{
  "encoder_arch": "vit",
  "model": "audio captioner",
  "dataset": "synthetic speech, music and everyday sounds put through simulated rooms and audio effects",
  "train_examples": 39062,
  "noise_aug": 0.002,
  "n_mels": 64,
  "hop_length": 320,
  "input": "log_mel",
  "spec_augment": false,
  "win_length": 400,
  "tokenizer": "word",
  "vocab_size": 36,
  "encoder_norm": "layernorm",
  "encoder_norm_position": "pre",
  "encoder_activation": "gelu",
  "encoder_mlp_ratio": 4,
  "encoder_head_dim": 64,
  "encoder_fused_qkv": false,
  "encoder_bias": "all",
  "encoder_qk_norm": false,
  "encoder_parallel_block": false,
  "encoder_inner_norm": false,
  "encoder_moe": "soft",
  "encoder_drop_path": 0.05,
  "encoder_num_experts": 8,
  "encoder_moe_every": 2,
  "encoder_expert_mlp_ratio": 0.5,
  "encoder_slots_per_expert": 1,
  "encoder_shared_expert": false,
  "encoder_patch_size": [16, 8],
  "encoder_layers": 8,
  "encoder_width": 160,
  "encoder_positions": "learned",
  "fusion": "cross_attention",
  "decoder_width": 384,
  "decoder_layers": 6,
  "decoder_norm": "layernorm",
  "decoder_norm_position": "pre",
  "decoder_activation": "gelu",
  "decoder_mlp_ratio": 4,
  "decoder_head_dim": 16,
  "decoder_fused_qkv": true,
  "decoder_bias": "none",
  "decoder_qk_norm": false,
  "decoder_parallel_block": false,
  "decoder_inner_norm": false,
  "decoder_drop_path": 0.05,
  "decoder_positions": "learned",
  "decoder_cross_attention_every": 1,
  "decoder_tie_embeddings": true,
  "residual_init": "none",
  "optimizer": "adam_atan2",
  "lr": 0.0011,
  "beta1": 0.9,
  "beta2": 0.95,
  "grad_clip": 3.0,
  "steps": 19100,
  "batch_size": 256,
  "epochs": 125.2,
  "lr_schedule": "cosine_restarts",
  "final_lr_fraction": 0,
  "warmup_steps": 950,
  "weight_decay": 0.05
}
Rows from block 3 of the audio encoder of a small audio captioner, named by matrix and row number. Rows with one number within an expert belong to one neuron, the router's apart. Each number is 500 + 40 x the weight over its row's rms, rounded and kept within 0 to 999. All counts start at 0. Numbers have three digits each.
Before each expert's rows are labels from the 100 clips, of 14848, where the router gives the expert most weight on average: "responds to" is what is common among them. Only what is clearly more common there than usual is listed. The data: synthetic speech, music and everyday sounds put through simulated rooms and audio effects.
# router: slot weights (encoder.blocks.3.mlp.router.weight, 8x160), inputs 80-159
# up: expert up (encoder.blocks.3.mlp.up, 8x80x160), inputs 80-159
# down: expert down (encoder.blocks.3.mlp.down, 8x160x80, transposed), outputs 80-159

# expert 6
responds to: tremolo; dry; band
router.6:548477502438472482512596549489542489438543488533481544427550513462464482513607456504474564538524526484452473416503501492533483518560482538583479475517481571469464490440529471537477471474509442497512520468459524504555478498519534526531574578
up.14:466445610495465514584483459507506489495521499521493527478517481491515522492463541471543411542532522504460544479479548493612521497464482549568563445450526439513523503560496539548501555461429529507464517545486461549574447467524509498483534507
down.14:493502468494568512473513481514429569445486543548535516484467493481533533494523434449499497481495465495457415515484496523478441461520452521560455432486487539546519606495469476529428554398474386572497606527534466511479510475474504582499468493
up.15:507466537526462492499543423465524485448523453523431538486449480493554533409547474520508509567533526583444476464485525520553487520504409463457461432482520554459506499534521499495506570560541455472417512521497460450540529464451532529524417505
down.15:451520489519505481468486463493507498537490482463489511536499561505452501519432497511464486550452487532474449503564497526463525505382587584409525505525490427556559494589508477509485543550478495556539446478626559445440520546469555500483477482
up.16:487607499548584481518488514524414486533550486490523476507444488455493516537482556564491536477458496486493443487497434587524520471511598492540505513445450540432451411445556569530500505545536467465391438463474495542452491498520480466447466478
down.16:552514591464485498561481450526553603502515447545505514482516482556501474546464487524490549426513476504526521462502511528590494536444521449554468480471472461508552439534558402546506473413534492505518505506525534563551513491454476450506486477
up.17:443541602482507483541519438539530497464465468516426529544506541435530386554519515514496498516478545482496511478549497532502531532457533566569491566532511542463459428462518521582486454435447488506445470467490475494459505515538558488585493529
down.17:501482562465484556435531501492522559454514530515476455483504464525470542464511549468486552432531410475509486523480492521505497465518507548556444410457541520533553449533495558481514497473473487442487522549487590478504483477448489451504450538
up.18:515506515599485459526525515476467520469439512482416517528513507579520465450508459543502465520525468510437543491490521503488449506546494559512553560440527483544508458536504531570511507468456454453467520554538528440506544478447566586497489476
down.18:475495501506454444462553510534491410521480484499459484446447519455505530517487500455443533523516514429551468557607471516432485531519522494462442477557478509507533469532475509465480547545457553470498555514534598436439503550559574513520456549
up.19:511556496506522519580486466412429470526543508510514489535509464486487537474527544514482517453544561391543573501524464461528549476478461437519504552473495472478523480520548528532467474521513499510549510471485507491515458506548471536523493483
down.19:539491540473500527455491601493495579449550593550494487479478511473512455477502506484437559526434545480517533523470490565529469508504436402537412526527468508472550549479454431475401506469530488529567487493503497461547552530495480567472463486
up.20:474500499519532503398518481460486507491544489501439460433503469563574475498539515561511539501470510506434588484455461517549585500492472532487538478504546405492516381557518519492514545525445453483452518492471500492514484419461513601542519508
down.20:475484495450507460434542477425484454516471485475514504580523525443499441504555486421479557485415447500500459516540441510478522538475561478462465496471523544511547493475498505570513562558472590501519472507536549497495461540574533474503463563

# expert 2
responds to: dropouts; everyday sound; number of effects: 3 or more
router.2:549577557473510426457517551541488482586527440537467566550446551413501472546472436536398532541465469441533475480530556470516495408442478565523508498457538480477556502536523441534474482444480517498554481504513461496541525545543538519509526480
up.14:546600454411496530531530495463472469485477541485493528538517540482475544500428498462456480522418506436402457490490468469446475531553553467513508502510532504452540509473494440475542454532465482528445492449515503459514474413487526525550504519
down.14:518461500457494521575466508460486572490583450470486510423525530490523525485485541498488557554423550513528477493451504536505461488495433408591515471466534471486552515501538471470532501567464438454538460524497490517502452492531560570530480473
up.15:564543505515501512489472427496555411515558470511499523435487473535511464494498526562449481461508442491529512502530551614496602546449491514513520519513469494442573460490489437576480501482533534514585521600548521517513533482539519554435518509
down.15:445535533455501521482457486522534507490539465468520430493525465572488474479490564503519479508497498500595471458500486527544508531501521542491455398484523517513412516519520452520535524509506577484457530540470554568459470462484412424487510493
up.16:537469462528520499495442493552451532519500514439500475516502465437572469462557487532515453544488579488500519553414543523461531498475463414544514507450491521476488519459487477506511499560548505452530448449509569533539459504458458529559535548
down.16:458567606481516489492541485527458460626517485495459480505461502511484565420453532562521483466504450473561494461511530401507524470484496552543517453498570538431441457496517527487512435454503459546485424490547527544486570513518457532482479514
up.17:508538503405522521513505431492467475514493540456529568507480505468490534528474488496467465533407517478497450481500474489480577483476528494482536421459547473492549468521590487498519477562444496447521486492507509519504453455506572485517535537
down.17:507404455482516548574480516505429489478542518541543509526565533516536455459556488469462449448474559520586520557418525505568478510506489442544542420523537492509577524489476439463553485525493517554512470485539469459469504542467552532432473485
up.18:510459531568469544523513517486428472489494525542470470488493475462524531472512523468438475512535517531468402545528444493468414498520490397520482567486487542513476485452458507500509560560533495476508543476511485522479591518426496547494482434
down.18:470423468496484483473521566451579489438508506495543560510475479575578534514486523505495528513506444544515558472564516505389485511519505432515505484550509419492473491500548599467535562474469524417447550410487561497556469457482592432539512536
up.19:471538491387526485515501429431439566472537519524561583543467533544462499498521529503501472604468540567462529525501483435515432547486467509433452483488474515475512567517507580508480534481531511464446436520497484505525545496466485451511378514
down.19:547504486500483434518475445480442460470551517451520477451550569529473498527466507510453556492412498426523458535493559489458517538531472481518498544483579497472519484481550513492524537548507494493540534513463526477488438506533604529523506521
up.20:509501513444567522473520532496445527536428499508525558507490511538547517509497515518481444490531533546553428554501499535516431534543499455452556499453425552488510558474406541484433455509450542440534467471491447496465489480475475466478462479
down.20:488469549556491474533472452441438546498514563512469493440532464516536523589490527512524533477458485408500521581510560434489523518454434470534449551536500454454519461504567563504539556498456407444547504538489434440530486478545571493485484497

# expert 1
responds to: everyday sound
router.1:493495536576509517436495473495458530565583510467465546519494498536554526492566471471526444511501507481485546501535451549560476496501441461533530452504470517522500466531515521507545519573449530473467455530562476475446443495490565476415548429
up.14:438485486425532548464545534509536501596471552437527506538537537544524547440437575543505441489513452464518440475509492503548499466517443500494464490463582495464466557469441465572505456501520538489449416433483492450506513505486431481493537549
down.14:506497493576529513462490543479481469426446548521473464534564505468552448467517456487488452505522597523495453517525527445514441502552567525497507526556515470561520530490532454471478521422525436420533583448521514496501475598525481570497457524
up.15:490475514492477510477556527504537507472530537492543455504524581488477460494468449467398527467471478505515446449370446547488475506509463511531417476506560514541459513472505494460482468469486491522449502449547482482548514609493505448526501473
down.15:466509507453448450536522541473547491525523496486548507522477433440489506523443426539474491518473555451463545506482497454468567529476521526422533517455540459490490407437527537523521528564545457414530467524460548519529431458434538524526488554
up.16:500503493487406489518541498469522519513451447507476506488525471491435558414479485531572500548457567471433462513506506462550481587550510544445476535514490490510560549470438494495486456548450524515460507507474500471504452436474479484494484533
down.16:537543519519536544498443481462457497544531411491500498508486486387523479506495518538447586522538504463475474558549492470505516458489502509465507486536420478500490552407489448466482507441550428495510433494551484491484527531513496552470525522
up.17:518516516531548446516521507554545504448456462529464500543531552532508467560520476477382488520566446446506547484494553471455513505506535445515581493442460438477516483439526511491491511453494475485509519446453500556512517618523542502490476532
down.17:476532419411535472468547413445464567559531524532493510486535496462501524456543471435534531509438432501513506509542566478510422507525480518487499560527579475518479502481453471531602530471534507440415484533517437487505489472507498446505523513
up.18:500490511512518506478506495489430495488542560522528452540517535468441462529558517449461488459416509550548568518455556497490495530560569474501510472479435464510556428515507507458508503495470502563506427563458523573493497481549435512499543465
down.18:466512500533510499549504498481547524598517465464460445476497451479508551464488451501478517491480500483530455559524520533488529473554521486562461528494507505409476569427518441483464501467548466545489469477497516476544531475474456463556533478
up.19:464475492505481516465444533485453577491478492477559499515500435557495466481516625433590495486521521496566500573514436544533489508556477435464518551498478412540499524491538523498498510467499533478465430510485540504481494493514357534489525539
down.19:502501487471504482550491435431465569540471435488477484511556479420527497511544501512527544524492469555436473561496529440503492486527425534480524599519535501510496518463483435449466480443548384485565563454488474425532478485476441478539540566
up.20:549487501465565522477456487574553508489472520526474514439511543528536464474555419520494498537542498419507511482425536486478507463453509467524500533512496504495465523438496544509505501436535434528540512431529523531479481528470583498560516632
down.20:463572418460496458464501426487480478444492567509432463457518503511444503445518553467538496446444472465520474533506529398533443515499517501504493516562530521511538492466483573485559529545516534419461475525487528542444532511526489500488538512

# expert 4
responds to: short reverberation; reverberation time: 0.15 to 0.3 s
router.4:489502460511502583462508521473568432527481512450457505486499486560533531477471454542471540514503521495502499534546516511434419463467487520488509489569507500523504512443427510409557454543477502497484573476489530433412531557481499480561534534
up.14:532546561475496475522472465492486509501524458504514523548480524554509492563564499493509489476528471504527460492533526470577544461457478501451460448517441457520454436486544477593520494461450478512524479584554487514477503513500586559453571526
down.14:544509467476535484531507425503467550520524503485525566545552584410511518470558517510446502521576523484521514517591487513536526465496518469445443535453480568465440478430507457528456463461530539601475378416460523502534484492488491453510474515
up.15:496469513562502475452553486518428573568478562537505485604505548460506460508480521510578504520560539588448501498530458520428529470494523478437455495502487528589524491453541446469490474496485548530522466498523471504526499458496435475536473453
down.15:517500459494472481500484480471388571461546555494529515551486570486468506446527509559504486464474437471515424487549529416494463485515479487485486540475549461503531537477499558513563553506510565452575522442514460533527452494541536526507467467
up.16:432511537532501440538449531549507515496501440494398512522483499566529465536507481506540515512508554438541560505562497492522496456463538553457521502507383480480491429529536569605489526461522502488493502535475538509452449533578561539446543558
down.16:483505490478544506464548506479490543600510451514527580534559508430491553450516522522519556549497505495573493464479524519544537482495501444501474496390469571476435537504432476552461486479530542492490398459481447465501517535355467495517459532
up.17:554468469439444517462508426442524451450505489523428579452456488483512516468474505507554571556486542507443486445501476472472496538522448527518447515485485457512591507473500442483522530558448458502525519546465488484552453471482548526542492581
down.17:503511488497490486504559583496528435585494410497448522424492472537520490495475504508535522463490478488467498483452472549477529532445487420556538446473549485542522473525550478510476502539524505514505527528501563550468588490521483490421478534
up.18:438525497609499428493428501479484485429524444521443581561474503490561404545521513488457521514556549515473499465475482453456488523464498486432516451543409489561458449477591496534454442483543459498470520489500580501485463514527530478547479549
down.18:490539509538500418461488493492432528553557562526509466543536577466453593427494471516504571573543574483473508461566534486500517451471528447528461524535480525465477527464449533545550537505489467553439457514451451429501479527427549491580458483
up.19:493519567472537506514502547516501527562502481527505465497495540564515527540414461489502474486503453431505518494471492509571507399459513439495563460542486478492516478525479527520493535453433544488529439531481419531511468484639539517512516488
down.19:489489480510457496560526505521531518522484402454496550484573489469503460474596526523530517432532511517543480508487543510485542502554494504491492489469463583449446482451431406549467461403548562534489481395511471501517492507487448445552491523
up.20:508512478552494433476557501474473524503522454571515490520492537421559381587505482488417514481510443534538509463494533544544524463498401518468466438466481491553460437470543430509506475470526479541532487481573461515482524464484481559447496502
down.20:519539477565514497519452457433405590495564568512563528500514545377478524478546490516488489535500572408533493513595503461509476468534534549444523594482508500500493450462460524512504527543555508530493477472516492469559444550530514514583442466